config.yaml
norm: "layernorm"
hidden_act: "star_relu"
qk_norm: false
inner_norm: false
shared_expert: false
layers: 12
width: 192
positions: "learned"
orthogonalizer: "newton_schulz_5"
adamw_lr_other_params: 0.0021
ema_decay: 0.999
epochs: 22.6
Rows from block 4 of a small audio frame classifier, named by matrix and row number. Rows with one number within an expert belong to one neuron, the router's apart. Each number is 500 + 40 x the weight over its row's rms, rounded and kept within 0 to 999. All counts start at 0. Numbers have three digits each. After the name is the row's rms in percent of the matrix's.
Before each expert's rows are labels from the 100 clips, of 14976, where the router gives the expert most weight on average: "lies over" is the class under the peak; "responds to" is what is common among them. Only what is clearly more common there than usual is listed. The data: babble in 24 made-up languages, each with its own sounds, syllables and stress or tones, from a formant synthesiser. In brackets: how many of the 100, against the usual share in percent.
# router: router (model.blocks.4.mlp.router.weight, 8x192, trained with AdamW), inputs 96-191
# up: expert up (model.blocks.4.mlp.up, 8x192x192), inputs 96-191
# down: expert down (model.blocks.4.mlp.down, 8x192x192, transposed), outputs 96-191

# expert 0
lies over: /ç/ (80 vs 1.7)
responds to: /ç/ (91 vs 24); /y/ (72 vs 16.2); /i/ (71 vs 12.4); /ɔɪ/ (70 vs 13.5)
router.0 099:468532520506462538444454532550527491481503451556495542520531548513479553466511535516544419516563532537514472517455522458483513421529516531543504493513470541397526486449505513444457450536546513460512481470540553498483448472533524489527520518523498497512472505471483496528456581490495497457
up.5 088:531462575535582511571554582535505486526462572574543453491514484450520481472536517457490485476468426512491495551493521506512457447515507546602542535431569522461444460494490493526519517516473497520491528499480489469503550523538493475551516488525506424540544503481477521506491472397499415473
down.5 088:455484486491553472478491437494507462523539498498417501544465473520526471516487452494442523554484499525484447431433508499552505450501502522422500545493547490531461567558565500514492458443513525502517524447564496511520449534503461436514514558501536522565480540503515397480527527505496496450
up.6 091:507455500498507479510474484552485518530481519504474491465514498534532488507530414518541465526519507565517480440485486494455502568499557439522415496515486416532452502502594525588606528478555512470506476547504478448431465491411498470481509531526508508429554460500439498535473454522535432590
down.6 091:454563436520494477585584513463493525465558494458503521482478526558547469501517522447563527420523490525450490577543423497444456514471472438454623552591457423424490537492517438505509510490517473473492455532502501491455466536515519517480536473574551497573496511509486545548483576517476498510
up.7 089:469479526535483507436511537416485482480493554575533539584439538473532554524533521534449526570498492530525604503463483488499523484546486463512557481566534423527547443505436464522500483499477532448562502482519472492491531449507455509475529560478491514530463524445482511381454472511436429482
down.7 092:487517534555446537566462508510493501495459502444521462483470482554461534490455441481547515571520576461533545523531525483527530435455544523453515456470513433466506520429526489537454532547502428479551547517549463536468406506512457518522567488568501554496551423550471507464471432474547467443
up.8 098:599445550533492521585472546529550494569445514544524505523397584514492541458507499502414467538484504510587470539455522539445486502505478546526512501507460455492560486495508516470457496494533528408514582497482497520521472530507557493489545532516521444509497485498538536572508513464522489553
down.8 100:478545454474477474515550476540503510498583494515493517453496423494514476456509446500470511524516541458535485445427551479526542544417377462407559486461562540488536483499484500499547504472466421514424533496556488545539556480569525491545543528471493449539553482487560496520491498503461434551
up.9 098:529486489483472515416389492529537528452503471578543529555415481461472531483520497474493526533516477499481582535494501533515485504542495483451473437489456537486500485549498515557519433463420493506529489509498511510494529512527524546445461547479517561545505509486409495563492499437489516549
down.9 107:556525557539471487496487476487483493469447558488541517462510472509538508543521493444449532464503540484514502576517501553465457500480531517508466515472570504529478516404507521470501491572474540558539480516532515506474511454473536445557514484534510480445438517503595499452528503465486492425
up.10 102:510440512560526492465511529510504438482520492557596454501502499521503548473439509449480529436541430579445467495521503548583525486531509485442554489469495541494494420514495503490430497508477509453539469483532467510448489523522531469493496539426466555454478524580536472460523521487587516490
down.10 102:525510472455484543585500439510554449498514614555541531473502467460551524454451524512479480501478545455489449515474433486524481554499525552542423472479474453479462496546486449514544498550529530488474537524511541477438521405509426485527463459471579524490482484490487543529516442436529461571
up.11 109:503483468464544509518465541558468556471509485589419487465496548543481523485563514510417464513509547494495592494474490490478485477522512599467423468518551525474556518435508515555558470515466560452431518464469584534543478498554553540525465526504518463532460555502520571513502506476531460445
down.11 110:560447455536534450465512466544526499513434526472565549490524443542477495488439471463472459546499464547598426465452495574497466464534503372545455456481490576448486448489500539499451502493520510522498490498502555510469514504499495448545481461418509529469498476445503461518486495504490509487
up.12 105:460552476576493450550483536493458422555546452532456472509561517499500527503473505457491484529528584460471507485483547502452539500540566503564475475458588471459511403572497468532506585491488454519516532439423480560484565522528466511447514526448547480475543442456460449507473507502453536576
down.12 103:547506533580467522445429522456427505515515493539498500536508477470491485511479535424509673528476470496502563492449549427512526447483524497527528496486469480554520469435500553430454518552506483539444497485488559469495561450532513535510425502544460550474498554590510521557451512488491506494
up.13 100:513517517437479537525495473483521454456435541481490606554480524487478523472486566435495444513551516469480531516517480422520513439558545450444537454480574480523479504453450469519527517516516455500513538463460451555468543529591526499446486442517456472562532577567498479529489500577489465541
down.13 102:461512538521582499462479542517585567491600473456508471485563501535520526576531517566520540533514542474541387494509459466472488479499520524509451461487480472497484538434524483505491524488490457476466511493498533485578487433541490469473556522565427502497517467507422492367529468481506517503
up.14 095:499601421479507548608482547517429457466530532468472563552440488512514520482539519514541520518507429457543538485510505530544549526519482468497581594473506515591461503506491460496441543544530540424419494487518511439528539503483494501500493500472483477473449479560464479473513515444538548493
down.14 093:445522604453533516461555451415533465499517596427441450428514514445484498512480479479541514429463465540445518527473486532486536509410457504509500578513471525497503526489514532458468462453479518479468511427424506475512442575552505461528522491595511540525516485509534511548498528503460474450
up.15 089:463473475446514430503553554475537427505489555484488549516475635457440484470489438489518476490555465483462522534506504494480455625559542473494485489528474489561485500449535455476467501607581479517467550453554513501456512448445439533488543543532418493511462509514489480499503530454535451481
down.15 094:470470489514526447504484510488445523505463479591486456495468411487499519542523533476557544512569497522573456556408505438494467500496457526529541538473508547445546567505510443515534505397399577530507440507512494550479482485536527464509438449532553464526488501476440357495531463533572496460
up.16 110:505442503493569481438400489464542578476501502482489524475509529529528562507468589382598475482535518506551550515471443503538532466484497472460586499524548456490567529520492510582531459473509518524576548471541459471518464494495438475465490457526575563485517479512461512501489515475503426468
down.16 100:546486473573521459462538498501457417476524560493474461498450434517447500499453463492500510417542523517575442451548536467523456594442548562476562529460545499461428512511557497507501493477513442502509454527475502472533475599500505555527471453504461503503475472526511542456485526534490506487
up.17 101:471502498532449508500489456448484528514549552500471528475467501465448559503493502471451498532501505512447536542535544494495469436450503595512568457447532559482444493513532485498500476524481490463447562536419555526426464502499503483497479435510529584500483418536487457480500506489480547502
down.17 109:515497494458381473485438484502482507506459526543491526457521515510480561508432498547452499557528547566524474509535537444548523414510518527468505521503512502496452450536508456486521473492516557478531529490428493531480449498501555475499513489537483534522508493541480550556481605571498431430
up.18 063:520433479519464495496521564520521525489511490502472487545520517456478491534453468514391541462440499451514505443510531489525477453559450473496428525485458504513501475476528478530517532524436463540449483561519510500456474523483615527505499465570473507481558453513421485470491444500484462513
down.18 057:508522505476549548449593480453572488519520573527475461536513566489480484575545411407463509483475484489456489484565492491496517467460464506465512495524477470478490470554454487511458469504490486538523477506486462555491514526489468558464543543495539521556569430537520419558530556485447456447
up.19 108:514461464554468543487463492485550545506463524532454550438474431501492472509507526478492446440505555493494531536475577466532527481508520526563456478449478476512458553466465432507500479480509477485515488537455458554525545494466422478517449511516460516552527460534566511496444458456528505497
down.19 105:573454451395474455583531490474536537473451482464512543443482500515492490546465532502512517510569489466482395566476595472512489514459581495556491473511547507521479468514540571455510548494497490526447502481505585505518481485457475499505465559489513517518537487512459449401500448497403507475
up.20 104:527530538448530473448477564451498455493435490480481502451530538498466447470468498562495488429555486460560475526525515516537485526444508557479526478479559460502526561491416497504471508544564462452560491507516423510519544548552594459554486471461424454440513552485523468451516455493471482523
down.20 102:444401507539514559513581544527564550513486491518517546522541468446423505425505501473440587514450467555481480460517490476446522480552504437583529513504526501477458489442504496447499511480567482543525506579504471561457432487532464448485518481565380533475468489522552498454524507472556525456

# expert 7
lies over: /æ/ (36 vs 3)
responds to: /æ/ (80 vs 22.5); reverberation (65 vs 34.6); prosody: stress on last syllables (44 vs 20.7)
router.7 090:426449496458538460558492477506443441448488486531574480477467506483513551564470466466409532553463511492582487480490470481482484451468503518435542482489532555488459525464465449573534471496542447521496604444522461453517519507517482439489441484518443537529566499445532471555488482401459555579
up.5 098:417496519556504525533461542512534501513553481376450519490524515471431461526478490538544496538539578521544524470472505486470555424462471516472526484478489560452521523517476505493503423484568530543541546445459514440434518502472497503480527522505519482483499522492423542525495558471552496473
down.5 097:496474515486530436459503642442472484559540549492564474496440537490479556481547496553576475557553576594597435487502467537548442487485505504556481499495483547590543487473441438538508445479492515510517484548487469502508581460510495439518434468521553499361505497446510452528536469476568480495
up.6 115:502583486433482535466485478489515492506475547487472488438493547457565417486533499518485513537585510514552492425499528510509472482576525507504421506498515422432525526487504406452476523478482460503523565439476616496511473474510472532543472477549491481521491520437413508547463487445484580490
down.6 116:486523540519503472502457580541494474582520537497498479515491483512457425425462481551488519451471538547473528567542498495454467548414509570458511512480455541466497502557512496486513537545517547520460490556438499540439596470534513450473466524540519546499522624493502453539492475466498422477
up.7 111:407447536472492519515511518556488534479455516516546645575529491581477503466509508530475422531463480477493500549425500532453522413499538486484460414424470487507460497584476489500459474495516524424463528460518565461507509466597532447550453453520570472455539443451554498469498483581548526432
down.7 111:431467509525412539526491545476535512506512476534456523500427483476446499468517592550510511555523521556511525517394530479488491453472488494527456480491465521500494450498380515510523506582508495475578455559535537522509446520563489595484473409501420536520474550518590498443453498489471484558
up.8 106:475474485505482463575446494479510578467535496556523575474466518496478494396444573519496523404485523498518468503487497486534528475520440518484489516540566501468445452509467600465577507525518531526491495627496521552586461445512495440524497430455459423536451509475538557475583476480485567512
down.8 100:451573497514493537490477511509442541549530467463473431573509473488473475527542383464487482484458486432505528495457564501484530474492445461494545483530586474469507530493549468526534460536452507550529447445545591529463472524445483477418519525479503452495572446519457452494529456496545471504
up.9 111:557459507501460380549465563487510485553470482525510427488435571536502493481533495565487479526473498520450528446411489407573461550476570562524497468518484485567477506447511563444522503485500490580471505454530464635559479476475479413590557526526556505557506525519526469522497521474490478524
down.9 108:443534425513498565508512428516485521433444552597467509463517504556438451478479417481531516508499466499574483500551600474498474520506459479437508491462527498542568546545474455523531470542543563477474494492420480530521496440492466525404525532555472560528521540477461512468534492499530547471
up.10 104:458532497469424516493524503518485544470458548488456521485480465510530479589510489511556544552517505439499421435465481557496512471524483549439534491504546493461504516485494518481473418522503482518505525484446558500541515538491547451506391438608513482513557516514449478538503478500486495515
down.10 113:550537543488551470522470446475479527435487464488469538474453506493465535527540459564498516465444485493468615472482460480475447456518515527535466512501530480436547475527482542454536437505488478485511528545476606405506509472492496473482466509469475505530525534555484466467427480568536423497
up.11 107:497473462517544573452505585478487448530556454549554528472428500496604488563515510483437500467477516528548498507468501533525536494549467551488506479518518537499477470546430465448477471452520504518500565521510561518502491523487508495494513503437590586549513513450516527557398517545445513506
down.11 104:447582470490521510457438535504547455521454493533515517505451468436510497455537550506461515494561520534536581513470495516503543473539443481443562485434495450446510470460424461521487476543512500442485480520550528520500406536441564488519489492505433531459494545468513498487470549570428433513
up.12 107:485466420548497512517512511522597491515520501377582581455476509513539424569479454485557477513492499528487470570531434458488434507461505550533534576491492506571546475499521529492494547479502524549566468473572511552542510523542450536518433532432510501486517434513519513515496381425528536540
down.12 107:480584528480505514513565530495545483498509464504525427486467398515533554533442492467472523424420488513466506492469518463485470531457537518536427476496544571560497455586583520528503515490466473478554490569442559552391444509535493497526502488484484472523471541551499498456553542490465465521
up.13 082:526535497503529518450578567548508524577418470481470484498439495536512440461563521513472517552574538497552539466541537466523525471512484473553508466442506568531507436494446540509554591530499564510522504533500453448489412458485517516521543487492471475493482507443459478470533478573526491542
down.13 085:540459520504486562532510554471470483506485524422511436565491427534506513562432471448489478460482434491464440452500492477494513558514514492500560507533508440498542518466465511468476370467465503477423518514473438503497545475537545442460526499498541540460591489558494480533432480496528545471
up.14 080:458504476523493511489507578443505556498403519500513461488483504502442438504497475527451538484489474454492528497548463513416469496456464525474483514443505469578486565441501449467477594515413533547510506457464523512485606515513462561489545550505456555539512522460544517553540497430464504472
down.14 079:603541614491491488515522496433510442502485512492512525439527584501550507529455476516432527534458548560444484497445381500477449462484507467475465493556515511562473493548485525562536526497509429491508509494490548459467529469534417500532494510533520520439470449545482529492477467437531500449
up.15 099:475563434445507521506514459536500629490454535404431515526564511493482525436433518531557564512473491520561464556550433478440460548495460527536483498413502491460506471456508506507513534519553538527429475444463509528532463507536536517563515477511373498516489498549547499539433463562546395461
down.15 091:554525513531512463445500473436468513477490506430483527470489460530498528480486494499449515482416478450502544551473453436510490479532557502561490485484528500514498416523467452482491432535561524453510530514499573488458520503519531495524453496447509513518480513439540555528425550502473535488
up.16 095:492553459530463506605531479518497482457465517452514551441567505452527494527521453524466520545514462493514431504553577542497516549529476462527452476579462499506478551526571516482452500535449480471505499523467437515521432530440503384456427477470562463498518428425553515483491527516449464543
down.16 100:480440457504470436484501487420539436510457504528536444533467523620569491507482509549505521475551478535519564588517458484496507472434517485489541536487521519486502518525492537594514431474550524421434483419557498482477547526538417555438479470424508507465495513513496425497485503530524437490
up.17 109:402490494469543493479524507505519449544433543520455434485525510537431482539511539496491515580440513467529508526492553517459499452487467457522514487464516525472553503576523512497540531527486511526500489501489472464411498496400445492548469541527478475457471407476543496484484399504520469537
down.17 110:523511482455477612483480495499461540437465523504532477511471517484543499477493510455506514516496529454564527494469512501483382504526570442488491493466507494428458491499545505421501505462470553487587512492477509508542437527591497532434510481483505458484487451565499497532491527493460507427
up.18 115:483504476495549441474456509586486558484502510468485530460500495508437560511540516535481511511493554557518410522434476434463538465491527504470509531446549477532506535410499534504518487581533543596466516520433481460455534533502476528485468468523491588538491498530523471524542558494493549486
down.18 110:446501441546585501490483547562494493518464434469444556487551494586570476500523490485433398465497483482484537479460492574532527551504570548448390506515474473535550411497528460478483477415503462534491582434461520516506479577481512499530576467524471452528520526471537521495464526465506462466
up.19 108:418473477519484494455451513558570458464512467491503462544500458538530460513454492507463452569482558554586500450484522460487387483507496480506555469460445492448472473477509557407464539444518487587570476494574478497541464496544483465489502516504443502487496521547498455538503543462503479532
down.19 104:471488487525525490467505488534531497550467508518499505510522487420502445473492515521437472464542518510581513469521493529542486502591558546459510509447529446426557474573521512492551538476460491442447435495537530483421474510466513402477516592523556432573471576501538591505554474476566476514
up.20 099:583472405467529486551536521440523514522516519461465483479605451573586556491539451479490548481498553500427478485520555524445460454462572587490456496510510436454526482522526508477515484508483525405514587507451517548433499411483442531462504494475544501507500517493504468550499507531468566463
down.20 096:529487514432522442492477537501497439489464519587457461520521478486520445526489542445533500441524521540496446558489617519468515482494489532454456626503546506549496581496527480547461436490518431458407470498557505503549498492504537523435523472481503513523492535509470524499480496501384458463

# expert 4
lies over: /k/ (34 vs 1.7)
responds to: reverberation (76 vs 34.6); voice: child-like voice (52 vs 24.9); /k/ (46 vs 20.3); muffled (low-pass) (45 vs 12.2)
router.4 099:510536512529554483549425492465483498527538523571400501493516524517509559553558500570462577541483470513513525457516497499474493468509521548433438484412548546478463501458451473505468486503516473571501462503479489469453549500496506410412502557455458481517495411512531547495478497532490546489
up.0 098:560516525444494483477435512525631556472442461519501456425470502495506534526522429470528479606505493505524586500474459469570466435504483540509503480543453506568517480476499486504482488466514538464538473462474523459496516518518546495485524492474513458476473520497545475460570542448556482514
down.0 096:482545464551497501515539543454501511526555573481480478561518511474455454492474480455439412484546511512511385530523489446445523518454474497496461486510513504487479486536508581549434543523521463504535470433571523504530540521508476525524482515570465487482513563514494523493528469487552489499
up.1 120:534556456450466453538536479427477509494501460540481491521502466536564517504475525464470531506444469504528499518516503566515491491461474525548445506454522495463432471414537522482540494526544507501482477598477547523461567414562547520448500526482476493522457469499556452510507545485428443505
down.1 113:487533416528462493502549461465453567463510485489512499534546448543500482466476495525487540469530495447489430534503515463575531459482449483507551526498521439543476427544509492434510516504522519479499520487568642486534506558501462527532519451558566476516479526493472580450483448518521424529
up.2 109:499519491505414498521468406511503547480452514525502451538541436502534525474530562513491453508477477522549493480484545537510521537507524411509555528460524520569466477456549471501478540579435534471450534512377484512524514457529504466454500461461511483481519506428499482508517475585495641465
down.2 101:487450443462545606469575546505555451535443547481461420522429483563470497435530418499495465521538432462474465522522477500551461507510440540506534498496523480443546511515493550487514458435415461534494498588518527498499492439452517455579475551516523533483524461539532441517504526486495500491
up.3 092:410501471604530450582464466529506538465506543468491509521452440503516498497509474481511479572531479437465451490507465506454526546473514494500544417504523507498521485534500507470501478491522534472535404522474489471453440490484534461516525423406550488467437487461515472446486588559608448448
down.3 092:518548476478458503422470509490560559468438518560516510412473535482559428525468480496453552405487458509490498524517504560546484445549511491541499499470543522454463476497455490539445503486551451493500539548567516469594455533518449521440526515441498540506535511538469533505499519370488538492
up.4 114:546519464571510515488469515435522560477446462612481459453524517528500538469494561520518474479523519513514449480445467533486422453461559468535478518494450497504472478472546585519540482559510572551513546576518486446408516464563523469503581559493435443442460488508473544462570527515511519503
down.4 107:464516401485488573518535469447529516487474477385501486479510517501506503479506477485531502578529486450431488471455485584443499552555450495495532504519472482505493562571462538525425513515517485511490417505488555478553481543484442536531475526475588477537472549451582539579572496470464497496
up.5 101:518489502571549437532458549499458463524503460511455518413475577526525487519536552506462529467493490603473507463492542513520557553500514551549495492529491525540452475465542534580541488435469377487525517510524497447499501509453419507540484454522558483522579465515497460459459476463550501536
down.5 107:457535441464434434537565523510515500516411448505589515550569469439511471521503422471544473553499498491425478469502547455502495499486540466497446532544506449553488494423490522541473510465547543552451547476458420475457535630479466533433496533463474462491541479461515517536552557545494418383
up.6 100:556528494516445518488487487509468453497588517504491560569549536490575506498566501525516453469463479466499492513513551497471494447454546471485415460563502504495488530485524556495455572519479497457550463507548491514510520466509496527521546447562544533497506543541518482491561548563475486518
down.6 105:522503581514529457513549534550417502449411513494488502511526508528510524550508560568475441539448494476495473536464506489480464513507514519510473490467572502537536506504533503489455438487503511465491530468559501512506433565480523489529417531479439544535556504600479518485492492474530517547
up.7 083:481489475463474511513491528519513479554460578462506516531457475543431520541516510591490492547564469476511529495512489535406471550576481547506557470440513486498495499517497450508495482448526496510495426505554592486443487453430504578500469439525466460512483509404502450493479527423551568484
down.7 085:429534490489466550482424442466487544484529483525513500468500525517507499463504481520473502426491544493564470511605494492566546450541508503521422564442472440482529496453528419509492476504511489537484506457565485454563459542459541496528535618519475511464466533499482485575511479531533447466
up.8 096:496483498530441514521510456553430488521546532556491546495511569436502545478491518473384452457506505469517467487467475504528504588493409460476538519431506501436471480460566533496527526474442497534522507507495516480519508440475503442490440462445561493543423507561477412413463467552552553529
down.8 090:561460539530430540501442443560553470382580499476562468510546578537531405531508521530462492503438481544528540478539514444506492490592482542497425446513482485459557546521517583520474490559514464510531477489530443496423540377487515473469561496532541517469516494527544483565492465512526525488
up.9 068:514504488458438525474415546465553460504555546514530502502562488457535526507531532533470535545574544482522433483559456442492580500490555470489462479526527511494451464504506549500459496544481506476418466604474472469535568459529497492482516469506520428486487501561529553482536498408505563570
down.9 069:501468516546520559493508485508523549491530464510495520557447444464552515423574538482434513467488525472458512444603445522540495416483451428456512511455514522525484506484506545474555426463518462557529519506461482505521446522474479497479532462478505530476456399510514527533546501578522535490
up.10 098:468508538502563468400433603544572477465503483574475608531504456498571508425557449535526453457400425587468460503500508496468518514500450475516500507474500507527522518543471493583541511466520521496451489501481497521508497478521503501497467500515486520501488491494506543479522501453504582561
down.10 102:476551438436400495499534541515465492463508537480541510454579527494458474489467463539522508536562580535529525518535496559479518440535513509539520557517497500485521444495509484487472555574530445546593457514470461486521439504519492493539478507530544490438447549502432504474424504458539571484
up.11 111:503502524583589492491496468523469494482453483413533493463544555489491499553531543473552554464489499439548525510542520559492530434481523404491495511512506448506439449541418493524594527497493504393479428538490432427501496557577502480513507523554546500456525466529437525449438532508515507527
down.11 107:500564419447539556463474564516499487564442504458422429513569493462504527482543438406543455467424572548567518454524542526511490510465438438570557465542478467489514564510528482526474506449546532495466494500503500544514565482494479486531513461520516534526545533565547534503540473476515417477
up.12 098:511470490475511473433556501572552513414545497471564540560485529459540485445459452457507486498509516498524469452500450487484521487493498500554511470412526461537453508496472506552529454572510504520471460439527549544427507539615501504513482504536505532500481510518557540466518508494483506562
down.12 099:468482489506462488533505510551430471470528465536443475500498519449455560409516500527519449485396482590565458518482469497535545443484481531480463454448464455552461564563500535553571512499488501479506446533557531447505493441482520546464521554541541536507535458514526475497519472550456521545
up.13 096:486571520540503463559466491479498526418510477534527559493429532490483502447464462542395580408550540526507517468508568554491481479593509488519539496497476492476507515481510499556529546530409542537468471542506482604531521604448498578455524545511479497530485473492544449517488511518520485529
down.13 105:485483511510558496528483458536545562522557464435497548505516483538527481499526444414493514446484546529381469487457492519510528492467544530491528486581601590448551490531464384494518525526516598426485543535527547468493495533527443560455490502517423460525545435530472398449475465499495491510
up.14 103:505493514467526537458486487518505500437447523469486525481461538511536572463569493458535526464504513451483538505474419593524494484490490476530449497460457501483442545470486455541560512432584468593532529494494579488493554485566549535631417481511508533487519532443473578554504519541456482513
down.14 101:536519466491453480503513497541494431472516453470488506527537448510485421443429466455483435590518426475512566432522442490525489542513415464593578532449563585475500400450503584539477503534523518505525446495608523456433568520504565458461470519504579491479543457491533493503529527481463504513
up.15 095:535499588514498464496459496493537525560537459499487474523502541452544572442543575536458476524458478531462492529464447514486478438547457453445474507492548501446545485469567562540462509499523515457529469474580519479475516542568452465432435455543458519458512522560496567489528530512527576485
down.15 097:457516536541459518442577519486480484457478520490504605464469494528483489484529521481501452456459565543506536499616438476496498572472489472585508515465527488550454445436468555531483544500533489493507605537436494450529511501461514515510462564493450568609451480485539527494456531466469549514

# expert 1
lies over: /e/ (40 vs 1.4)
responds to: thin (high-pass) (45 vs 12.1); /e/ (43 vs 14); /aɪ/ (33 vs 10.7)
router.1 104:426463501518552488524546435553523530451477471491445455458457488489454465479549473410516572472479556468557537466509549531573495545509524501443504460514455474466444455474441510472548441500529529434493485445527452498508491500529453541446462568540484567497449631519523556517492535494464500515
up.5 098:506553527484501543455487457493550449471553517515494504434453556589510502526495503566498509563510448457470492530453434476542518507480546573544479514467476465550514503437404510504509462561556519493507502516434537497594513495510510575423457489492481464549538565505540518480460462436511561452
down.5 101:495530475491503480481509555565534517511547463475479547539479487436478464529516470520496549499556501509545491484541456517477467484533478474378420455468534477438506560484562449460438515503564598520542489520458502574477517452478496568551492492476498506547498542462500485447517476436584489446
up.6 097:458445479551455453536451553529501529499467498443473501420418511518535539465539536505519503509509448480481517475472486462468506563513511457525402511490449467482491520507521502480548463548477532540495500585456518537551521425550487434579467512488443544499547535423500441543519521504501470430
down.6 101:465505462471522511478529528480513492460487538584474549480497485458457546499513565469415458444532522484484467501567398500503507511438469528427492468423521506488502516494507512493556520463550553536517488491510480499451574554445567378463485582481482554488486497554552469462513469547555463518
up.7 090:508466471505525553548471532487474473561438578529498528501483408531454533470427466528505526520567556598476495497476482509583523515465409488530514535522515506508483491541512413469494467407510468548552506491547510496542411466420515524545482531483473454466557558489539496503558489488457483477
down.7 088:433451462506457532533504549411490497559500534552460484548517473578502457459461505492499432573504506522470580551455427456440504460504539477529511519471548450438436556454554546496510494541519487475501475491487492483470544460555514542454496527499506486518443406571560468497491538563541534484
up.8 106:463502605500491536511522534504532575415499557506518442488516487488522561570557541513549552560496535569510547525517508432559594451572568471548490522504492502517498506554456449525518512536411502503560501539537431522521505456548532518554484515515526422530560466468494500529507500569475501483
down.8 106:519479469433454507512453511444479442449509616494505499517453507555426552465517492461440443468486455511522523431522486492446526558499398517539407472481538501535517519529533508492562555510487521479555523556455460502531527545446514488510466459468496563515556460550488446484539462478431524500
up.9 104:484478480433412500517517429521557483459542435613549500519468502528460540580444541475517470439502477485540518545494513546517477563615508492512506520469500500480600540402418474491493517495486488504526505500568490477431605565510513506480505594460555456466548544521469537508511483561471481503
down.9 100:488451514502500542480527517522555448465529480504465437484490512466459462537512501530465486485497542569495516488475497441517488545483502579411471526520496445510427546587500464484510521571447471543541488477463458539572464459487419565541545458517526441543480536471428451456516529568466494484
up.10 062:496484467487458437453463476537511469461485436518419478430421532564490488566461572466531515470502471576486531517604516516509472515452543497573561528597468522484505457517514433574509548538565498485432497415513554444479506475475518516504517503511495521479443548535462491483610531558566477542
down.10 061:488488560513525514487496506567534513519535566475468446478473503544478519457508449542500600470424485507446492549520441467561519464524489476525482463580416489523514507456518588502540508506511519469494498508469452537543468556437528448517538591521543533495564520539424484521465516415428469510
up.11 109:488491475531516474490451473483433522508477481473471522493442496464519474442528392474439527504492485495438465500554554473511538465500497520528494505582470494539472486524504516489532560541428524446480460513538515527560480456546556523531560479513461508569528536493486553507500566536487465557
down.11 108:527485509513515507519466475559557509423498559514547471500527548518495547470516569496464426528535444443552502480518550462445437585497465549446487482418469477484531523546521520534483460478465487525500546508518505475491482572521391508511425514390503544425485552502489458459540465511493436534
up.12 101:587525523489483442451470495509442455500544530468468437532483478544541548485556524425492468414464543513467498475494489497451454552477479521436494556502496472443557477463499418467565479527486464500453493514517507484467453465521558514463498499531450504491422552511480555492529519490484483564
down.12 105:474489529560523514492551530491536503466559463401492530554531506542470511480495471512543529469508474515535508538456495511538526460500543439456539474517426485519640471551480522482475533527506490489469505491531504484507555512546493555491516530489520454539473536501504523529540551421450483488
up.13 112:429464400477483499572579505552495468535514467471571469462436548533542559534528466513539493479487529554560502540506453554448452557439502551538469529590479536454527549514514489473493469571564532489525521381551510527451488489490557459451549508530490525514427521465506418471453486497405503559
down.13 111:496500498546550479573487484467471486494527502519489572437556542462488442458492485504523474568484471516481498534475485444476501473496415497411553492498529510555456548554447579533506553501551498489519444526531525511551429502508510513534559524543408456472485477476480533444548461491525506494
up.14 060:515462493508433495447502499501519446490407494474431465518525404500530396477424459522539490494463536516543513492520470465515467540539431505542503441524486560521480529523545509478571466498561483511535461524490557455504568462539540541513493499615554455583534526497507516453561559560512486481
down.14 062:507503578506490473498498497565507483458478489437471479481433496552542468495522498526465577459456465491457543473532561426504485525520512521497538510519491515536443567529526594469544579519500519575493472583501495468463480410559557457554529586535428465476570515452503495505564537568542475449
up.15 100:457471470468508537478563547473568508443511529466470468463507497474468496480559537598436546571498482501468507509576522455542497475430585467488416506554522458538558495468453525465499510424530552522500488528475446479480499499543511537581454449455414489436536501477528517555542541454532502421
down.15 101:465482458428453557513470533470487589463475535507449459464430482473464428523431525474536498419496474498529519491527438418488522494521509551512474547488547470472458507563549539498475511518507536519496557518602540453485454492449517494485521527458526525426430480547469492519508513497541419433
up.16 096:495443512498520497481504522448438439439566521544446497499493449407443549557571483510476570488535509502531477503554439550466560523487498499504413412495545525572517495548560549480500529469548415488502497476453436487473531492539511488498521518507497545499502498466481496568504524535513441487
down.16 095:524490544493529518501490516618505504499452482486570459498508443416467522474447458447456419515490533504439538451523517496517469499498539568525545476513515511500475522502434481491434484475468522505523502469485504573427443602508530441530476502435558485499568505507524449517443519555485538490
up.17 102:536529450529520556507506520531557504547470492446501450477462451484528470498531420530524565510521490507518511503494461450557553466502507555491481532528587496533476451490501551517441530571554545523521539486539478509528477508513506557507480499534481441514540501468504506464537520467493494474
down.17 105:444530540537521462486567495546524482537541514423497487448463481486529452496453561478440462469516423447505544473545439491535481512464475541535516495441510497515469457548572508455492474503557473569486532530569572535493465483522495505454539499537479437538451545544478498517497533516583500569
up.18 101:462425513504530489534469434469500458439482542484406452556540504559482447562541566491531541550569475442476501493493489454459506513570465505454464508536511489484530424503525482505478553463473490515521494537549458457500489549462556537499606513515474449499416545451459442499575502549540533455
down.18 096:488603460507484479512460520445505537548487542443501467459452518510554479560492475538520497473575451454541483502525523534482547489505562533547578504494509555510476431481487499461458531477489492505520461484461441515492448520513445467534489528542568504505540500520567516431512497503477557557
up.19 106:492483470532489500527460501495438499461421491539543512418516557509538493491522484526464602489519530499464496452527427458433520448572451542538532554478492520503458531530484494401496429522557443506458422532520501448495576559442530424586584520505523498488496469499516515459511453539567445508
down.19 109:526466502494557493457518504495466447559563556481468544582515449536476574471509478478567492455499540467518498468521515474456470451442454529465470465465447565488529448548486487434550556501478532476486510550467476457474473480507570493432546531470528477521494502500467537538549488516487542508
up.20 119:503419411502484470524535561528470473454470570556538467465433415531515500472584516500483461450492464450551556505584510519440490493470469495516538451486497528490455390567515492538471561484453479516445478458490540538570492522495516474473462526533497562515559545450478487452497509508491481493
down.20 115:499504505469566416486472459479439487510530489478491504521455528541470570523467431468537495443550504543523476529510518426521408477446430520448477555537550582515541563494470594497530522492496494549521489512509465488514505514501478499439465439483486535539561515466495499583477518580513518477